A small multi-label audio tagger, trained from scratch.
Training: 27900 steps, batches of 128.
Rows from block 10 of a small multi-label audio tagger, named by matrix and row number. Rows with one number belong to one channel. Each number is 128 + 24 x the weight over its row's rms, rounded and kept within 0 to 255. All counts start at 0. Numbers have three digits each.
After each channel's rows are labels from the 100 clips, of 14976, where the channel reaches its largest size: "top examples" is what is common among them. Only what is clearly more common there than usual is listed. The data: simulated sounds of rotating machines with and without faults. In brackets: how many of the 100.
# filt: filter width-5 conv (model.blocks.10.filt.weight, 192x192x5, each kernel summed), inputs 0-191
# gate: gate width-5 conv (model.blocks.10.gate.weight, 192x192x5, each kernel summed), inputs 0-191
# out: residual pointwise conv (model.blocks.10.out.weight, 192x192x1, transposed), outputs 0-191

filt.11:095098131134164133114121137102107115145119161122105103164132161124150085133159147149129151118127126136112078070117103149139158161129166116163177119122125133121124165144128169122120112108077132143120161136131121132130159146091091116085107160138102110152122177119109114109113064072113117127101139133129129118170123104106093086138070167135159112157131158117101136149179133130130137113131153132120104175155130092157111118179100093115120112114152124093153133112121141146097117118131146113172134135122100158074136133144116123126119136110135136114120125183125133164152146176108145117
gate.11:164099112141132126093114133127161112111142103142105128119106123142110149141096077106141135172110132122081172178153129147137087117131121171087098132164153142132153141098165098109146125149145159130143142088124110117114138110150140136163144131129097104156144129092145128138165116176112124158131067133098139155104153161141146137142162119101116105128106114151129106141120151170126094114121129097157163109118107166122179130145124166130107133080150133108123141121135162121189125112137099129143096129107150110128117094105103091133131117088112102127154123093108139138203092124182130138
out.11:150100151114156145099105114139185132142118135109077145137140158125103142080164118121126136099141128126121099108125087100096137155153142102124172111108118139122150141150145142125161120133105178112132121093154114136136125133130151108110152134119079108123125136141140118131145137045149122148127125139134118130136117134098101121158114140119119113157128153128145128082130060084162107119116145117131079132120155121169057128168134132122154147076134153132163144099133087122061120133060141104135137110147109102111127119073135117081145111140137111103111143120086126148108149142129150134
top examples: fan (57)

filt.65:144059126128143092109148124163143137134142127123122128137113105131113140099119183144122098119169128125112176153137131127149160164096118115154134140126104129117102117149114096167135117096121134096131157100163119111144089178121115084148151149144118112074198151108120164098097093135142095143143125120102175156118081170134131096123143168117103094157119137132118159146083120139085141140120190123143144128118169147130155131083097121132076109091135134138146125102148133123127130138127143107104136133118171118127118154096146124162129094150104128119138176133095131110102155139117118163
gate.65:127143103099164180114110107127131154121103155135114161134126097130145103154100086075107148121135144158134144138093136128095138119179157146132113140143176139149129095106118068158139083131115112157130101176146114087164060108153113152094135129102124146173141114172139117153104156100132134099153104142159119127132118104100132124136132118149098135109165131140132106111141136132110137115132140147126134132133109146135143160146152169109124072171111126084125131159120106179114121127116125109152103130168127117111186100160103131117123112095160135126082119095131114096145144146141164086
out.65:117165136126151111159117158090148108107111106103136139140092109140115116158111140116136144127166107179122116152119126121139137150118154087125119131152086102140116129180161128165092148107101128082134111084095163095105137144128105101126118140096132113089138134140155167137115137124146118116154159185099136110143103136132135136131100115136138164124132129163107133132140148126158103129071170110131128118128186140176129137113083170126107153151126149119113120118149151131110162157127142099160085183126159140131102165156146049140133139129128139102165148121162158122095136160133165092
top examples: conveyor (30)

filt.43:067122136148102146145129135085101118181130088156150100112124129124137146153132107135113106131136144141137118115147066139130112098134113146108147064120145133115123120106121124137148138155095151101153149110123090174140140108133131145110162156127155110144153156119110141134148115126095101153114087072137094158135141137131154146109116095104082159123117077148111114132135088125112183114146144141105153116131138104120149136129104169083154129158122113141142138168066136107141151180138125079142096133156161153124156136115170109116185153122154141147098133092153139134156122116142106099
gate.43:116130103116156125106083138064139129130127118152122125109152089087139090155127093103136110162158123120083124138116100132085075117157117145141129111167151116133134106114143086163131102108117121159108129120152149140137077160145130144109145160109143133136107137136167083172147161133107125121138087155132161142128115098128136165128114150129159166103148137099120119136137134109093167122118141126158143178099110151164138175119110151101148094103143104135145132175124140093123084119112123080156114146138154167104145128120157123128173120136155146074115124090137134140162144158074146127
out.43:128138138129131094140127107114095084173143128137166102123164185136146130134161101109141072132151094119158143113126120120110120154093136110134112122101150109129126141107146099147140072146133101161077112136149119142127129080129114122102110137114144132162187162120123125133132178090104107129102120078147135122143107164091171162083114121112092151137086136118127144102148097108109160138126116146084145168091111088147193109151129143153098128111157141107144128127159122123167119104119126143145142131101146118134156105135130100149148195079129162136152135124131113095139142121137124111
top examples: conveyor (30)

filt.112:174109129146166119121092148155111126137092169122119110138106135158117139125102132157080134131135110175117131137120134152128124166166110114104125141113109133080114121131103086145131139112107107110116138152122163106096146100143097111100128146137101113123082115110145131139171105067152119133151168136137144123158093122158129135132151132196143115109110121104127135142164145101133094161116152192130093123112120155105120136138140091122147115158107134085118132199128124144116128128110162106101117124163100100140116139112132125155067177164141145117127117170173121132079098079128116125
gate.112:173157122151121100121133128130165115126148080147122166098107067144100146131112109103122120170142119131101126179134134122128115135113128147101098134155138155176146131131165108104155124136130132083159151112131133121135124120140187127165129109110118113126167105091133129151111154179122161107161119126128118146093142170103172166154178130113101126109134077118166098113071159125116105126132105124115125120112134159133195091099104169116111129134135126158112133135131136103143133135124095145102120130127141091141138092148137121129106126098118098164192127086099100108135090137135128169
out.112:110109126132142123156130097158116171114079159102145117119108126134131121137083109093119064106104106136128141143161145132104116145115133114112172158129111136110146156131156139117117156123133122105116120144139131173168134163136116156145148098132154128158131127073135157129106174085144166153122170130090137152102121136156097124108103118173130074142105110112139150058112113129131135109113127137120115122088149143137144098136116082113153170142139100116119103173116115154122165060145142117116148121114152162130103159137185096109111116114147114139127145157098114096106083152097119159
top examples: fan (58); pump (40)

filt.111:155099075140131111146088129099064123104124143107160133169124111125169128159133125169150098093128157181128140126121118108114131105154142146131070179151154138114125092138098117150122106142180120107139141114195139081115131126109094145129157150106153096137116168134099117148170152098119120131121108119090140114118138099164114120139124139131147142118125122139107150146174156121088136130132146160156175129140122136078119139121122114127147100113138146091133124122092115151156128157160141124099089159168141114137105133114110124121113107119132153120061138141134125160151155076111132081
gate.111:113170125145157115115098093090151158171146101158106128091135124142159112168122132107144075193124139132100158133162141166115077143162130155101144076104144086120122144119121120164136122125118157096094131119134143173142094126144111162092148122091135127128119114124151156144099160145128153080119159100131126087131129148114122170131146103142112154100131129149176111082106121106115088099090147103145155137150096143117157140151134133093153133110140143152124140117140129112122103132142111100163072134141167121080164135162097127148133150131131151118105139076145147117126118152141108138
out.111:108121102118144126159113156130122135126126095118145075101150149108160117138190087125119092158113149158131138138157089124100119176144140155139082087142126146128130155140143115127156080142083177103107126159153155134114125127111090123149129114116139127200150096096145138130138168108101137131100098150133082076159120125116115167121164131105135139140112105122123193136101143139099131147135157148125082132102101127119149141152099136131129139122151159130139131119119091121114120139122080095143138119158161089128139113122085102165118124111135133174094164143116138131141172095105093120
top examples: conveyor (46)

filt.164:123141125121101161112126122127145106144094101114155093077139129077158115155159158165085111102106116134134137115168112112113135121136116122133134144129130144134129122129108131113153156126145117129116153110115136182136122136089129089112140133130126151143106120149158165079090126150144128100139147112131158125154136114140100137078131133066137155129099097108144091150136096095119167156186119132063125095145168102103154086155104100135138153161133154166132147134129165157087145140106128115153113142121118146131104123162153154116108186164119117087132138145127107081087169134102170111
gate.164:114144160113083092103138129119160130124139117166143145118141074127143168130080093129132126129107172095118137217142109098138112107137163126133128137152145120140149141151109056112132114141130125104171123122110134117145123132194124101142119127120123111131140136113149141147125123140098112124163098155154079163103118160116178155089166129122153121106139083106138136138117125113088125109099148134091153100138168103134178137113100161108115106156138171119136127137121138090144146157141116161138096154148143101154134079143123088099162132116111136110137098093131104133153147101129134101
out.164:106139155170109168138144141155104128102118150157157125136180151132138088149143149123169089116101125114123104155138096128119131122157159144167130148095150144129142122103117078073168110091108130129137100096145084173117123137097138095152104085097096127117110126126117105136160128138134100116105106105160112108141105150134104160129158105090117136128100136137146082110150087158119121161142126143166136112167156114142101123180126061159135151148103143131143140135139129170128153126137104183131118131155182110148102145096177128130090094117150122108130108141149130132142117165112123139
top examples: fan (30)

filt.133:126127153121116140109152156160114084146142113114105123122143137151059080083137139161186111127135113084102135120151143113118139174151137153127127107159101137144106127108131114116118133113143113115113140162104137181116105146110143109162141137115119118079122118124094084124106141140102101135116160153111090101115094140141114116180139108135147120121100148145098148163132145165114128114140140105126104143139197163191102151123110098112101153155110129110111117156157133114156106155122124126135138124160135143119130101135136188098149069086126136076154129132124127149150104119155124188
gate.133:119135132123139124090133069150120139117120099113158123098150084117143131107126127130095158106115132152124082138141121149128107104135136161182145134159134166138115158147129132156146147133144154131150154134131122102138115110116154150163102095150099160156105167134087111157075130158084151105149107103174142144145165118132146125112104142112167149091114107111120093095109124131101110098114156136166131115139088115155166159150119124138146124096138125147155170127140141089124107096155142096129116126125140089101110179135085081173126125142077094113157162159124099098129133142142185125
out.133:089126155134128107061119148152127117113118102132104103146113113127146122147143131169133102113126140071102085115130127157093122167132129107126127150145141149135101100148141146093074111150110151159107156191132108122140156136136128098113139119131146121109159125112157152120141124133109142166088137160106098080130188141129121160120176136147148116102137108141139135115152121114116173066126109112154155168101140167157152137095124098122135148161133142139179167144125164136116081145142136106134194102133113128127123126133161157101149134138158144108153136085120177142125136145135155163
top examples: slowing down (60)

filt.175:147168126120131175150101133067140146133111130124133138147183140156161154139115110106072152139137069131109142157139149129101136125110117170088110112123120069112137157148120133138152136130108163151106152128143114107155130102119160104104110121091182130133080124132112102118127142129106155094167122147127156118100130123127103123126148138139103159091162140117112131124122117138148187127159103112160069139110077107101096116120145130118138113114124126128158126142106153168153176166125112112163120109106119149166149106125131165111129140143113113117114158086123153085163095140143106070
gate.175:116156086094142147126087133097098139139122106141101156111161117158132149129110118105062159148155139114120127159106146140076109134145093171108124080087167086119115101126132091162159131138141108101114134161135134155143088128165153125144135123098136137132103134171140132149135164167098138105169132130144157123124115117119156160134121132140177144099176120115132092113145121136157114095134144159146108158058106164135149157091134155131119083142097116133132124136107159124151139144130083091116134122113137091156136110100148160129137140146114111090088159105148128088142134106142165112
out.175:131141156178131137138074156074107112145163140122147096163134143154152105125133120121111108127120069106096085115064104102104120155115088155096140109094061116174145155132124122112143120127106126120128144160147093127130129143079141136135123135129123150121150129141095124138116171120104121078143111114151143139132165120135138115084121118148132110133116158117105116098132113147150173120142101133114110143114102160144119139148100124144143127142151150137122141105127144127165146109115120110175135094076121149161173090121117131056188121112137132137108166156130159092172112106129122113
top examples: conveyor (30)

filt.155:140120159101164165098157095175137085110125121116121158110084120095122145116124157147172151132093141131125135125152168081147174148091123121160128167170088148137096116139125174096116147097187162137143140122107137092119164140088163110138101141132152171098146123124073153103093113128105136112116143126113142130123160140149095112141153166111147081136159125119127122124088143126161129120141156120147104127139091175137113087132122120127127150117120128138129111088126123117141122141134169142138144123105112104113110130167100135134081098125095081126144133155074107129083127124154122151
gate.155:112155073125108119156095127047073148178158123158141116118164133112174117133108084083113102141160132108115125134125121124118112118157075160123121111120137095132150122107140084169159149131086112134099130144151128146150109117180076125103134150107146141176110157147156116145171163131146138103129119102133123115134126129099127173128141096151128150093129128134128128116146120109102156108095135140130134174096121138137141167122154121126129078123132148149158126134117121152122103114118108087158137158140157142146146126125164115158151164121145161095087103098179134117142143126118092108
out.155:163124152121123196108129112135154140137110110107132170129109094127116114098106152131129133132121183125118183115103163118152172161133119136141143139144104138164142100139148141129080133112121138124112130056122119117134119191131175148126108184068126100108129130142104155109144071129141117078164115175089151142120108070116103117139114133109172100129144108128144094155063140140123124092131161137114128130114155119136104124116126136118133131130093113123136119112114141108083136148154130133126104146141126072149079146167096121144084126119121109124126127100134127135133095147104119116
top examples: conveyor (44)

filt.21:113133115135134108139164151097140132060131124163094131127102116094149145159125111116129100112127134136072112144123134140089111092102104134126132127107123122100130116157113170139154093151162127120167117132101175111114105096129136096140147176115166075148129099087126128083119138142146145129112135154118098131098131130149130136113194153109154090129117108103160145164118148184123115189142114120170097176153135148110154125136104165143091134126163116144118138086137119183124147100084131110104125150106159153144116140136142118093102132158167104105168116126140151142142107127132139145
gate.21:129142140144166162123152119147123164172126119118090133128070103127129166109134137128097111152159117154116137094145153149109132127122160142079149139124131134130108119111146125089142144112143170083098108117110126165166105107097117152145118101094092105123136118082159137133074129154110167140118119119153142139080074108136107114115162132135114144107115144158127150090127131128132132135133156077157169127191129166115143113108151157154139145118119146096110119112148147113149100112111133121098098113154137061148145149131166147104125118153132116159103177123155079126157116146186128146
out.21:114169129133186180160121157127148105092120104147108123149127147104120124117081138110146101119138122093114075124155135126091141137157085145120162169107154129125127132157109179122117119133119126123161124178134154106129148059134123097103120129117143117141090102161147136105133148121099134157130142115158131167083122119118109104152120132128155158145140141107138134118124074131097137086137150157129146155114130134104108103160117108153147108112159140104144131069133147160157165076094142143151157129117140156141116130132133112084109102123096159125140122105111162159071123101157136181
top examples: fan (32)